Weights of a small image denoising autoencoder: 16.6 epochs.
Rows from block 10 of the encoder, named by matrix and row number. Each number is 128 + 32 x the weight over its row's rms, rounded and kept within 0 to 255. All counts start at 0. Numbers have three digits each. After the name is the row's rms in percent of the matrix's.
# fc2: squeeze-excite expand (encoder.blocks.10.se.fc2.weight, 432x27), inputs 0-26
fc2.0 052:130071118112124110102118067091097086100110113098128083081109129100121079097066111
fc2.1 086:123086112129118124125113074097096106087125083109108091078076101080122075084095121
fc2.2 129:133075107133123119114119110075097094093123079111112084071097094083131078085109108
fc2.3 056:129076104126127125122092116074106065098139106109119079063090113096125092101082115
fc2.4 050:132070099132120113127114089098103082107104089118118087069089122101112085108057127
fc2.5 047:132157160123120146136142189155172174181135153140168152156192160159132150151176151
fc2.6 052:122162152148126130158173157146177157173128165148139147163179160179152165169173158
fc2.7 111:127069106116126122113115110088092089091134088121115076086093111090118082089067111
fc2.8 067:138066111120120117103102115057097118110119100125123079060095105114126079077109117
fc2.9 088:137077115123129128116114111077089099099121099100114071063097107083127082077104114
fc2.10 057:142091089108120151105095107093109113084124097124139067059079108091131093107098090
fc2.11 065:130158159131129122143141187148175169174137164127145161173170159189127162140171160
fc2.12 067:134065124120115119107112099080100089081116095137130080076072123077124095094105119
fc2.13 044:140167144105122130160173177168166150180138151105154154163173153191114143170153144
fc2.14 105:129082100128112111129111108080085101092128092121096091079088096086121084090086089
fc2.15 061:131081086130118111106105102081108113089122106108121075055082120085110086095101113
fc2.16 077:136070075131131117111118083150110097086135107145142099082102130080129088095053122
fc2.17 126:127062104148140128137138120048110085124127110103110070057126112115127076136133111
fc2.18 075:143066115132122132166160181065139114174153157110114095074166136163125096172125129
fc2.19 051:135141178106134133167159157158169158161137170140150165163196162167113165149147171
fc2.20 062:117158153115123128164149180160170168164138164123148166167174166168138169165172153
fc2.21 047:126145165125131117162157160163167160172148176137138164157175158188120160150162179
fc2.22 065:146167156133126146150148170165191175173129165126151148161173153174123158149178148
fc2.23 059:124057121142124123125123113066103092103146105099107072079106119096125080074099136
fc2.24 109:132069121128134133100106085079097108086127081108127080078082101085124092097116095
fc2.25 046:122147155122123132149159171158159148178128193129155171148185164177144168143149169
fc2.26 053:120156158114122128152181165179175163154147170118141154168183147176120154159156162
fc2.27 061:141158163135128138158131170149184165184126165122139149170178166161123164150171173
fc2.28 062:120142163136133141189186165138161141167151191127112146154155144165124143109187176
fc2.29 123:127054113141124109127122102073103090095134109122112075060098107102129078095108111
fc2.30 058:139065127126142111095100103083115091096120100104124088068100117075123079090089115
fc2.31 066:127153162123103134146139162149187164162141168132156151178170161180152140140191164
fc2.32 056:128060119128104124132125098085109101101117111122134072075096122096125058090076117
fc2.33 057:121065109137119128121123102085096111090132101124124086072094123103127070073068113
fc2.34 129:129080111145119116113115093076104097087122088113111082067091099088127077095114093
fc2.35 195:131057091127128120125125109087107087109125105125107074066109109108127067111069113
fc2.36 054:133075085123133148104114104102127083097124114117125060067105123114135073081075128
fc2.37 056:125066118129120122116118099076102098086117095124126066061080112093116084102113118
fc2.38 163:124088107129124122104111070055086092100123100125088083077109103101124085097108111
fc2.39 134:120089112121129128076092055125095104092124098136112116085094090100129092074081109
fc2.40 088:135078114115135128093109109080099091090123088110121083084080107078135090086081116
fc2.41 060:129151170117141139140156183165165164158132160122148164159176154169133167193158160
fc2.42 061:140088103122131128100130110081097103103129102122138086057092118083119065103065115
fc2.43 071:127093100124125125108115082088078101075126108113114074071082115090131086098087146
fc2.44 148:126086091139125117133119111102089085084129084121092096081082100083130081095076107
fc2.45 063:125165146135127137141161164164157165196150167147152149171181156166137165147162171
fc2.46 102:133089111134122125093085052108085103087117091125117099086084104085130099087093121
fc2.47 170:138076117128130125137138166053148089159129152084133098064160152158129073155101137
fc2.48 092:123093147131123121153149171090179137177137175124170099102175162166127103180173156
fc2.49 077:124081094121126131103117073110090094090127080120125101081095127080115091084067139
fc2.50 074:125080119116136128120129146050156117147117154112155063068143165143123077177105146
fc2.51 078:127073105134126107129124110086095103101122101131125071074099097076126084080075105
fc2.52 048:141161139115140149149148175131182179170122155133162151155166177181154153174164149
fc2.53 065:133075128112129114130119094074088109109134103115111075056092123090131077096082114
fc2.54 151:132066114111131132122111097051102097123128114111119061057116112101131083112107102
fc2.55 093:129068101141130124121120091075105087094117096115112073067095112082125082100115104
fc2.56 053:121094107111132112102112072093110079102129102123125065071087123093137082114070126
fc2.57 062:116061106113122099129136132100159109142126146134134080062143157158115090141039145
fc2.58 062:129076111107120100113113099076089097102129122119127060067102115095115104095066132
fc2.59 093:127082119124131130110103101089100098086117085119119077067076107086124084091088105
fc2.60 041:138141163126129124156148166177171157177131161132162139158177145184149154181172161
fc2.61 145:127096095128129129090112053168097118096120104167146147113095110095126106096043117
fc2.62 137:128068120137129118128129100072095102091128093108123072074095103082126074095125094
fc2.63 052:132083111123128112117099102074095109096123100107133070085082106070114076107088104
fc2.64 113:128082096125131116123121109074091088085137099120111079072096100080128082088093107
fc2.65 051:130157169119128138142153184159162147170129171129171158162178158171127158156182158
fc2.66 101:133067121130117124119111105074086102082126099100114087076099115086123087101068114
fc2.67 058:129157162129144133168166168150179160169129169134132155163176163182129150140186158
fc2.68 042:143168136100130136164149157193159157183148129135165133146195170171134172157123140
fc2.69 114:124069099124119122111118098070108083103123115129115071071098113098132071088086128
fc2.70 063:122161160126127128141146163173161171182132164161161158174166163167136174162146167
fc2.71 058:168077110105113122132123109120121075089119104119105102083102122108133090075039140
fc2.72 039:117163127132126140167149144178194164190141189141147145144176143158116160158164145
fc2.73 049:125161148086127140159140171159179143161119168140140167167187156180128164149166165
fc2.74 066:143152156131126145152156172163172167157125165140150177172187160177128154155163160
fc2.75 064:130060113132129124114140092071098101105127103128118078058104105080124091094095104
fc2.76 080:124082112130127123189178178114167101165151165142118117098168135165122090155092183
fc2.77 044:120166135112132131154147164143167163154115186134154156163172188174131169183160146
fc2.78 200:130063106124131122124130097073103093101127107121121069057108102097126070100100112
fc2.79 056:126063118109124125108105093076070108089130099104127106073098118094132091115073094
fc2.80 046:124094110132076091104107102071117078103119098122133096053097127100127096103075121
fc2.81 062:136163157125124138162158176164160168171138169134141160156178164173133161149169178
fc2.82 098:137075106127148142125125112064116111095118105098137071063101101085143084086100101
fc2.83 179:125092104132117109112110109117081089079126088124091114085081097078127088075081104
fc2.84 165:132066096125127121125129125079112085102126104105118066069108106093124080097069115
fc2.85 106:127081107120130116123120101059084100089133099107112083080095105087123081085097104
fc2.86 044:138148150111140143151152160160160167193129181129147127131181166161140134164194169
fc2.87 036:144154143107106127133132152155173145180135165159158129124169157201126159190169165
fc2.88 129:133088080131124119082098069149104102093112091151132118101096111095126104088051100
fc2.89 108:129091111147132123083100060116094103076128086130120095089086106087130087076099120
fc2.90 061:141057119115112108118095091088127109065124107102149075080095108094116080101118105
fc2.91 052:119147176112126133136133197157176170155135152130157137153178180185141163151155158
fc2.92 059:136075117139142127156139122069121085097135106120102091075115105091131084044106137
fc2.93 059:133077106120137128115129108090079115098114083128118077066082142076124080101082130
fc2.94 063:120079115111130121104095094075103096087120097108115079066090127091128079118079117
fc2.95 132:131075101099127124113120092098106089106124105139109078056103102094130076095077102
fc2.96 057:137065123130123118127118107087106082105125099116131060071087117098122061094099127
fc2.97 050:124066104119102106106126088092105094113114106098130087082108113096132081085053135
fc2.98 047:104151170134126144150160200150151138159151176129157151167157149186116153151179169
fc2.99 120:136075106126124115127125097083095085100135109126103075065106106102112066100075113
fc2.100 129:130072112142133121112128089074120092101125102124118062067088097098136071098116106
fc2.101 065:137168167108128135147136163171160170174136165153152162169174175178130164162134159
fc2.102 091:129074116115119127113111100062077099095131097110110086081095109090140068104099105
fc2.103 135:127073116126124121123121106063106092101129091133120066063092110091126077090104122
fc2.104 071:128071120132120131107109096078100108093125099118133079072081099084124069082115109
fc2.105 063:127178165123135124156127169165154161161123163130155172162184148189131163175158149
fc2.106 119:125092075129123125117112112091072093090131082105115101095090101084125096105072080
fc2.107 109:126079112120135130115132095084086104082136095113102086071095115077123075094089104
fc2.108 121:128090087133128115110120092104090087081128095112110104098090091072126083062094114
fc2.109 109:126101090120126124095102083155108108100126104152150130104103123094124109105010109
fc2.110 049:127164166114116141149139174133187162175127160129154157154158151191135152157186165
fc2.111 097:132070119120123120120116101078102109087118100111121068068089102090126084083087115
fc2.112 067:124154175113120145147149169151179162158132167134184160161174153175134162169154161
fc2.113 121:125062089129127126122117102113092086094125100130117076071098098087125087101078096
fc2.114 169:128082134125127129161152164087163137182137168125150085088177169170125102179096157
fc2.115 135:132094106124127122083078064138090095085115100144115115090088100079132096083086109
fc2.116 204:132078114130125116114108101075101092089128095118106069071089096090125091084095114
fc2.117 161:127086146125129132124124154034144126139124125082146044070122139132134086152143128
fc2.118 113:131083111131131125141131104082086105085134104103096094083096098086129089062071117
fc2.119 056:123071096109130117125109087080090097101129084109111067069100130101114086120083121
fc2.120 045:131169133117129135158131158176134150170141188124126161188175153190119164177113145
fc2.121 057:128060119106123109119115092095116119109120086116112081084087104085138070115059124
fc2.122 104:132082112123129124122112096067084090104127094107113087067100103080132088087088111
fc2.123 058:114052115131129117121122118071112098109135114091121078047102104106135081110098111
fc2.124 097:133085094126136126085095063147094096098129107148136121092093114091129089101046118
fc2.125 178:135094071130131111110126077109094079103125099132117104098095100089129096107044095
fc2.126 105:133097062131133113156152142152137095140144150164125134099158145143125104145012132
fc2.127 057:130051120123137122107100098112090096095125073106134093071080127085119092101093128
fc2.128 166:133076123129131130131136140091169114177128164130158091075178166178124086192138137
fc2.129 059:109156156130126132159128163164166160173134166151170160154161192184133163155158160
fc2.130 058:138040141121126137115124101068093097115125090116114086076093129080142086109105137
fc2.131 074:126074114129120131105124096069088109081128090111116088076084121073134098083095116
fc2.132 078:130069098118123126123122107084116109096128099109126061070099093090123093069096100
fc2.133 103:127067108127127131118108106067104097092131096103119074062090110096131086096096106
fc2.134 076:132158169127132146137140180150178157176120165132151167171189144179137169157156146
fc2.135 056:132149181131138142150154164126178156163124158122180139136162184164121154165196157
fc2.136 069:131145171125132158162143174134173155157124171130145156148167187168121142149206156
fc2.137 070:126142185136127140151144176131173166157131178111157148153159179166137162153186168
fc2.138 145:126083077141125102131123104103098083088130098121093084081094111081123077100081100
fc2.139 054:133154149134141148161155172147162173168122173132145154154160156167107160160189188
fc2.140 214:129103095111126113107107106130091093079130090134112119100088105079125095080039105
fc2.141 085:130072099125113116115125109092085098086114098119126068072099112080129078092089111
fc2.142 074:126081109117121124108089100098110091090119103088136097075082104076129086072086117
fc2.143 176:122098077123122107091090100133093084084126087140113113099089107073123099086072094
fc2.144 064:131166161109131130161149160163142153173124157146131178181197159174126159169144158
fc2.145 174:127081085113126114096099085132099082106120104144128117091096109100129090108030124
fc2.146 055:132157168127130145130122162144156158193119161139151165161177168208132168154145142
fc2.147 059:129071126119117104158133087107076116093140111139089086093099118097119086085058157
fc2.148 044:131150164121127137150146196123159152168145163127180154144166164179127134161200141
fc2.149 140:130066116126133128129117097073100097102133105147123058066096107090133075094110113
fc2.150 159:135067105136127121125126121059103081103130102107113072066107116100128068117102101
fc2.151 069:125159156112132132162130171163160171177125169131156165176163160172126172177145163
fc2.152 170:129106101131123111098116059106077089093128100142094104100095094079124097084084088
fc2.153 128:130080112149127120095106103078118094090126094103119086078080110080126076089116087
fc2.154 119:119074070122125102121124079132119071105129108159130104084100119104121087097050122
fc2.155 055:137168153112119129158149169170155179153124173123144149166180178169121170159155169
fc2.156 095:125084102110126132114120122100093105109121102069106106088108117107124097089043064
fc2.157 113:127076114108127131112118098068095102095120091120112088071086098079126090089092104
fc2.158 075:136167162135124133159143161144178156167126171151155133162156165181122159157186183
fc2.159 154:127064098126126118118124068109096103101128109139135095075097123098130083098047115
fc2.160 057:120067096110130121111127091090094097119115109093107081063111117098126074087081107
fc2.161 117:128086094124112102128123090077089103088128098119109084082090099087129088095070106
fc2.162 093:126078116131131137114123060105087103087127097134142093079085115088120085071087114
fc2.163 089:133082106101140138110117118072097104105124103114111070074101105079125080101070101
fc2.164 154:129058087138127118100109091093090095105129108123123092067106116095119079100070116
fc2.165 105:127065115144131129116116109064101095093122094116108083058091111089130085096108113
fc2.166 070:131158160133125127130126169165173174157117165144154156165175171185129158154176170
fc2.167 064:138167152128129143149134175160169167178138159126138172173156165179129176172163151
fc2.168 197:126086125115129124113106128041100105111113099081117059074112113108128086104106096
fc2.169 136:128086097132123115114117114090083081085126087112101093076090104077122081099090097
fc2.170 066:123165153104127132157132188161167150158148188135132171178182146158132161156148169
fc2.171 179:124060095129132121109120092075102089100126104125121074067101098095127088096088118
fc2.172 081:121067098127130134118123100082083098099118082107116080078107108073121070111108103
fc2.173 055:130167157138129135141144159134156169160156182117143138153183150181134158153191189
fc2.174 078:118072116121132128117109099074089111097126091114119068055093116087128089096102106
fc2.175 120:126060117117132133126145124137157118154133158156136106068156159158127066165047150
fc2.176 053:138069090127116132108114087093100104095145098112122083075104133077135069100077121
fc2.177 114:137077075130129107113108110097124048113131105121118096089107107113128085100050129
fc2.178 071:128172165120140143146143163160166165180130174135150153164188167173130161144161167
fc2.179 060:110070096130115117105119105074106102100121104124117074059086120093106082099085123
fc2.180 126:126073114122123131108118078091086108096123097128107082068095096088124097082088096
fc2.181 047:128130186107126137154147159141187161161121159130172157143185163163114163175176144
fc2.182 036:129149155098148129148141161140140140175121176118158158156155178181138125216167145
fc2.183 055:124161171110119145128145163177134168163140172127144165169169166195120146175153160
fc2.184 142:118082102136131127123114097082096097078130083121116093090076083076127089080108110
fc2.185 071:122177155116104139151146177153170165166135174130154167175175162170132166157159148
fc2.186 042:130117180135112144170144190147173156164152151139158134124169161164142154164201143
fc2.187 068:140152167117115145147147176143174173172158158133149149154173168174130168147184162
fc2.188 180:125065100124124118118126093070099099105129108119116069063104106109131089098071107
fc2.189 043:119158164126108138155136164142172158166128153115169143147182191174148159181160159
fc2.190 108:133077111112124127118123106073101096082128096115119076077103099083135075083087116
fc2.191 161:127100164137136142131133179023135132123133118066143079101123128124129101148183119
fc2.192 087:128077113119120114110122104068083101101120098111105091073086103081129078092092102
fc2.193 054:140070123133114132103114105077098082111122114102129072061096111083130092083094114
fc2.194 067:127095105112136121125127101121094093083136083130112095069094109083125104092050082
fc2.195 059:135110115123123116122115105116078113091129097119088126106084094070129116057046106
fc2.196 147:127081061145123118089099100088110063105124103112111084086105114099125084118086104
fc2.197 126:126088063126128097117123101136104075102135107145130119101109120089135099095026121
fc2.198 062:122075111141123101127114111082083094090123109103120076056099121096131074104084124
fc2.199 064:127150161134132135166141159176167171182138175140149158161161157180127154151179165
fc2.200 060:160153168122119133157132175151174170163152179131146166160167148173120149156168181
fc2.201 039:151141165077147160153159160146161150183152164153175103137166178166116131179147144
fc2.202 073:129156163111119142146143188164172158164132168128162166167169162170127153158180158
fc2.203 051:127138177139125158173174188156176154158136168145155134126162155161151155157181162
fc2.204 107:132080115129128127125118103080094097093125079101112078080091098091128083073092103
fc2.205 069:147162149123120142137163175157174171173135178135147168152176156175121168147173153
fc2.206 081:126074107134128127155156159094189106160146171109131087089178162164123080134087153
fc2.207 157:128105110124133124117112098114070101075128084134096114117078085074124105072090077
fc2.208 063:130068126124124127109114079101105107081136098130122083052096124086128060120099127
fc2.209 060:119055120113132131108106097077108089110125098109135072063085107104128084112092111
fc2.210 056:111157158140128140167155168174166171167127176138134153171164163159125175161155174
fc2.211 056:124153149119138135145137169128168174173130177128155138148201148179134150191164155
fc2.212 156:134083084132125114123113108103102080092130098127095102075093104088126082089064093
fc2.213 143:127059106131126117124127104076116081106138107115112067064109102098127073103089115
fc2.214 083:125108100139125121173180172154183111173155172141151127095171170159127102161102174
fc2.215 150:125084088116129116124119108107111076096132109129097101088103105092127096088028116
fc2.216 129:127079088123130118108114096082109076097125102115110084079093108090135087100059116
fc2.217 049:143155165136127144143156164148171165178141187127162144164162164183128134167177158
fc2.218 058:142074102117122134118123109084098106104123115120112088064101094088132075087058140
fc2.219 055:129158162132131123163133191149181170162130171124150144153154163162122150145189185
fc2.220 134:125082110141131133133118103081095105079130085136112079082083086084125080077108109
fc2.221 051:121181151107123139132153169179171163182149152170137160177178142161135164154125157
fc2.222 050:136064112131136112103121101079113090100132109132123064063092112089118093091088103
fc2.223 096:126067108127127125116121052124133094122135137176123073072117113125133065106073130
fc2.224 168:130069092121121124139130094106098088109131105130106094069109098103128076099044125
fc2.225 119:130073105128132126128136127064105080112128120094108067060123087109121078121085107
fc2.226 061:129076117110134124119106096091097099110130105132114079076079108089131083109045131
fc2.227 088:124073110119142121099109096090077093078127100116114081077089109086134082103097104
fc2.228 108:123094080131131130101106078166092097106124099169141120105121123095136109110026103
fc2.229 049:127161136113121127155145169153174180165138188131163144160174163149119154158181174
fc2.230 128:129090086149126115114120103118092082087126082114099104099083086069123110085090078
fc2.231 059:138068105124132107117121081097099106109124119120110099044094119084125092090069122
fc2.232 070:122150160136131134152154176153170166169116180134148170168157153200134163142171147
fc2.233 048:142171134118133137143166171182184156171129157140140155155182143171128166154166173
fc2.234 060:134055119128126128131122107086111079094117104136124077069107110098108072086092096
fc2.235 061:125073107121132108107121116073114086098135100113110075066098118098128073091084096
fc2.236 053:129139177112130154152146174157174182174142175129147147144164160179139141167176156
fc2.237 124:129070098123128126126124101084101089093127098120104089064089103086129083090077116
fc2.238 078:135075107124130131179165157079132097160144163118115080080164141165128104133061156
fc2.239 114:124077105138128133128122098079094098090127091116108078070090096078125086082102113
fc2.240 127:143091100130125123123120116096091084098124093116102092087092088078131093078059099
fc2.241 044:139133157144130141152175143140160169156124210118151121135192159183131147154147180
fc2.242 054:132060107107124123112116108076104111093134105099119089069109116082143074093073117
fc2.243 058:111096108127126127120110118088114112115131087127133060069110128107125078069047114
fc2.244 062:137067113117135118105091104099098106102123078114127092080096092080135086068088124
fc2.245 065:121152153123108120148132167171184170187135158133173150168174164165114162160164144
fc2.246 175:127093097121127124118121104107105096079131089133099090077093107077120082073065108
fc2.247 170:129087082137131105111109103123091087078127088131097108080089102076124081084086112
fc2.248 052:135163153102110136162152180172173168160136178151151152171165156150134171178149143
fc2.249 056:127081118129127114100105093069126102082113104118131074078101101090127087068102093
fc2.250 159:129067082127130119121131087099104076108127103129122091074105104096133081103059104
fc2.251 133:133086099118132117121133118114072084105123092118100105081095095090130078098054091
fc2.252 046:137154166150117128132141165138177140169116175121154162170170153199131144169173169
fc2.253 055:128149136103112144143167162172165172172139163138146175180172148179134174156140164
fc2.254 139:129092109132130113117114104090092091074118082112098109094083096074128089069096097
fc2.255 115:132062099124128115092104080086111102110111112125138074059109150117130071110086110
fc2.256 157:125090091158128114086092042130109098096122111136104099093094104108126092068096130
fc2.257 103:127068120127151125109124093073095096096128102115128090066087102088128079092089112
fc2.258 094:128059111127131113120131071103091104103135108138122086071107098094121080083075104
fc2.259 143:129055126130135118119126102069127087095131108122136068057098109099136074102112126
fc2.260 071:124170147122125133153145163154186172183150156127153166160168152174119171170166154
fc2.261 060:141058113133138127123113100073094094097122102104136085062096128088127067107112111
fc2.262 088:133080109127123118130119090097095098097136101123087096077079085075128100071088104
fc2.263 047:135157167128127134148143159164186152170127179140132166179166195143134151168160149
fc2.264 095:136057101118130124123116094116103095103135123154127072061113116106119068095067127
fc2.265 127:131075110126128122125132097066093105083132094121115081073092101082132079088109101
fc2.266 155:124091110162124126113114096077105101080125085091110084084081109072122084095153108
fc2.267 110:126074076137128111112106112101115081097122100121110084067094107091119078099076102
fc2.268 054:127165149134107139128148148173160160179151168127151157172169183169125160158164179
fc2.269 102:127079100134133128100103086133106089082120091134117113094082103081134092063070112
fc2.270 116:129089098128135123122119109102071089085125090122095106092087084071133101086094078
fc2.271 109:132088145125127127151142172098186123172128162124171086099172175169130116183154170
fc2.272 158:132079074135124117126129094097085083103122101120093093072095115101136075119084082
fc2.273 119:132082071125114117128120127105105073103123113124106094089107114102125081106033102
fc2.274 059:143164164130109134159143169168162161151133176152161155151194162164131164160165166
fc2.275 053:127153141117130142129155156160183163172125191154140141169155150181131169161184163
fc2.276 168:128063108138126126127126099068101086106128100120121069070098097095128080090101111
fc2.277 074:129061122125130124111116107071110093098124101119120060053102109105122074105121116
fc2.278 047:144170146133140132139141157148180167171140171129130165164205180171131148156162134
fc2.279 074:130058099153128116146150164085172110151134139125149066070150140145131085154092170
fc2.280 039:132132139118120126171181162171153141196140180151117157183173142173114140138124175
fc2.281 062:124162164129131140157140168170171167168127175137156160173170151175123157179152159
fc2.282 117:127069085149132119135134079104108072095134103113118084082107106091116078099076107
fc2.283 058:133072109122134124106101085082116113108129082113121086070095134107116067099062135
fc2.284 057:139066120113131130093104109092101107085131094116122086087077101098131098090054125
fc2.285 093:129079116120127127114110098087107109081121098119126080079089108072120073090072108
fc2.286 038:138148163131137132130141153139175165176122173137174136145181157192120152177176166
fc2.287 063:132188131110137123157153164166148166168129172142143178189172145167118164158118161
fc2.288 058:151071118125132134136131115066110087106141104114138063071096115101134080078101095
fc2.289 051:134170183112119129158161171158170162178126172133142147170179154182127153153150143
fc2.290 137:124082096131125108117111112089096088086126090103100095090079101077127087077091103
fc2.291 047:126143165132126157154149136143165160172133171154142146169187164175123172180177151
fc2.292 071:123153176128131148147138170155165157162141162131153153162175172191125155156184167
fc2.293 071:134084095073128124118115124108099089112130107129122090064095109098123091103039128
fc2.294 069:146079116128124110091107092084092105087116095129132065099080118085126078100083107
fc2.295 072:127154179124126143166134164148188169163126163134172127149174156159135159155183176
fc2.296 068:126059107134129126117144138076153089143129156126129077057145148167130065147093152
fc2.297 042:137180161120120124127135152151172167168119172121145150169178166184115145174168169
fc2.298 037:120140182124137132115160179164179179163127163115152134140184155152140147188148170
fc2.299 043:130159150145115135136161176165179137182141172141152165161185152171128180142147160
fc2.300 051:134079121124130126122124104080097088093143103125115085064126115084132079078068100
fc2.301 150:134075107123132120116120097064102086094134094130122067072098102093129087084101116
fc2.302 085:115075110125124122111111091104083092092110080114114103072093124084122083067092134
fc2.303 159:128087112125124132070103063131093103091122103144111120084092094093126088072078117
fc2.304 049:143124158131136120156175187138158131190134175134124125108198169167116154164159161
fc2.305 056:128071116138136129111100083079109089088139110082120072095081123087143077098103121
fc2.306 134:127081101124124115118125107086095089082127094115098093075092100071129087088090095
fc2.307 152:125076132157126120126125101054100105094127093105114078080090104079130080112141090
fc2.308 042:105135164107121133152175195150170151168131177146159167161164143183118159157155140
fc2.309 128:131098112124134131125117083081076098079128089114099098095091099076132087067096114
fc2.310 056:118079102125133134109126104077092100107117085092121067073089127090120072097093128
fc2.311 058:129087104104139129111104094101112103085126100131126081070099108088123098086043113
fc2.312 148:127060112137128103126126115059114080088128095117114091089090095091133081079118119
fc2.313 060:114146167140124130159133151147193162152135179129141134133189162183142155160177178
fc2.314 112:125079102127126122119114094082097097085126079114115081084091100070122092096082111
fc2.315 070:134156144122137141148149174161186167169141172147153163158160167184136166141176154
fc2.316 062:124058106125132116109097101078112116106137103122126081050094119088111077113091105
fc2.317 128:128080106122130128124122095072085097093132094122116080082093095075131077095096098
fc2.318 051:124145159137121125171133176151168145192128145122164158169197163149146159161169159
fc2.319 069:136061132123128128122123090070091111091120099097118086060096107104130078094098111
fc2.320 054:135133157120135127145132166145181169151132159142172136160178159164145181161197167
fc2.321 068:125077121112135120073106099062110112114124092123145091071093123097124084128091069
fc2.322 136:129086123151130112172161205110175109171152154124126090084157146165126101176131163
fc2.323 060:110142171133125136137161166134152145182138193126160144135174170186125146177179153
fc2.324 167:127086098122125119117117107107087087086129090122094097083090102071125076078084106
fc2.325 063:124164147123132130151147182175196145180136160146152155164166153161134162150162175
fc2.326 072:149159152130124131160152167165162161174130162130156168168163173186113166145174162
fc2.327 113:119059120136125118136138109070119093120131117098126078049115117114122062098089112
fc2.328 153:129078121139128115112110100075110090085128103114119075071087104093127069083099113
fc2.329 192:130061108136124122113126090081111086105126104119124071059107103103130069109091102
fc2.330 114:118087108117136120129144165105182091167130173130153099092168174187130093160081156
fc2.331 178:127066098125130121147147131127153101156146164150123102066159153154129070155050158
fc2.332 042:136175152103136138139145157140171166165133160119167133157175172182117156187170161
fc2.333 116:126083090137125102113105112080093076092120094108095094096091092089126099091077097
fc2.334 137:131082113124120123117107095076083112083127091110098086085085094085126094084094094
fc2.335 115:129080113125127120119106101093084088083132093117112091080087090071129091083086112
fc2.336 067:124064100118115142124116102084099092091126096127121080065098104090131071107085110
fc2.337 057:125073102125128117124111125092089098085124107106105092065086119097117066078095100
fc2.338 049:149159143122129113166129181174154177164140161136142154170180163175139152177152163
fc2.339 138:129075108135128110120114107094101080084124098121103084074084108092131075089078108
fc2.340 122:126072109147132118115117130099138094078125087126129066058087090088130092079123124
fc2.341 066:134140172125117140155157170152179172162128180143133163159167177170133165148175160
fc2.342 070:119171165105117122170159167148152158172141173142146162171163181172114165151157159
fc2.343 122:123074110129123126128118104060103108095130106118116065066097105099125078086093108
fc2.344 058:119051107110135137138142106081117089115135119104126073074103123107130075066094109
fc2.345 072:132178146105127125153158154183151166171125159136159173186169150174122177151131149
fc2.346 076:114071130126118116125122114052110112096129098119133079058100118101123067089102106
fc2.347 068:129054136110131130114097100058105105111125101121114080057109111107136079099098134
fc2.348 064:128069084122126124147136136091165088151131147123138078059145149144109078138060147
fc2.349 075:142070111111122117137128111087097107092133084113116090064094110079121097079070131
fc2.350 053:139162146132131127171143178171153148161148178132150164187175159188119160145130162
fc2.351 057:133113090114139112128136212098117115160139131071094125100144145146135108149051071
fc2.352 044:131131167138131142160140164130172156166121189132159151167178155190125161150171170
fc2.353 141:132078104125131129112127090076091094083128083126121090083085101080131098094079100
fc2.354 052:103175145119137130134137168164193155168143161155144152162158144172126190172151166
fc2.355 138:130094104127128121130116109114074092075127083116101112103082087076128094060099092
fc2.356 099:127107151141130131147154175095195141177127162123157096121165158176128116180185163
fc2.357 054:116141174111134148123125179153181165149126178117159141157191160180131149149182152
fc2.358 075:144143181126126148141139179141177164178128159131171145158172162170132146141194158
fc2.359 117:125074114122131124110121108069117111084127094119120074059096106084133076089095113
fc2.360 159:124082092126122105121125109085090089102127099108097085070095099084125075090087102
fc2.361 041:127156147118159131139131179152164162176145165150159138145170134195118171176177157
fc2.362 104:137072100102135120135124108088091085096128111118112089079110100102126089085050102
fc2.363 049:123100149125138120209192198098138120147158149127096113110183108171129118129143151
fc2.364 054:128146156114124135169133148157197161153128183120155168144177152172135160154180171
fc2.365 046:136139182106147128190151177154138143188154176121126129148184150177121155135162155
fc2.366 079:126079113116112109125108106080082103100131118118116085069095112088130085106047134
fc2.367 051:139074100141128117135097107075104092090133087112125075081093109097116076100079111
fc2.368 083:125097102116133125157146185079171106177142170120126082095185138177129111176114149
fc2.369 053:146127141100131139142169170159168156172125179129186113146167166176110173167152160
fc2.370 041:135153157118109122173149177156164161174128181142150153144180183158114160171162145
fc2.371 046:121154175120137141168149173166186159175124149119155136146178174158128167141175164
fc2.372 141:128077077129119110099124086136110075104133110160125115085106115103126092102033125
fc2.373 051:128077113118121116118106096068114088087123105109114091058081117097130090104073117
fc2.374 095:127055125131128115118115091068098105110097100134138055069107120103131088112115091
fc2.375 050:129160146130130122152144168146173169161153173131149153169191160186116168166157158
fc2.376 097:134076090113121114119121124110100076107130120130108093081111106111127089110020130
fc2.377 150:124071077131120103117120080113119082106131112127121103078103131102122084112035120
fc2.378 060:131141170132119128147151170147184173148127168137144135167168167163127147185197155
fc2.379 102:128067115128140123102095095087102082092128095112130070072114103093132072104109097
fc2.380 062:122181154114133129146149171178164159167145163134146170183169168173140165154147146
fc2.381 056:138096103128129120118120068097072096078122102122111110083101078102130093052120128
fc2.382 045:139137142130131138144145168132209167149128168134165168155151154183138157164180172
fc2.383 174:128097111114129118101119072097080099086120085130098091095087084069128108093099091
fc2.384 156:131069119137130124129130112060104092097134096117120067074087101091130077085118120
fc2.385 052:134061138129132125136124113067101101095136098104136075080112100092147072072102117
fc2.386 133:149078105134119122118125090077093097082133098115112082065091097083130083100106111
fc2.387 355:128088072126126104161167141115147089168133163144132105097168155162127098166047151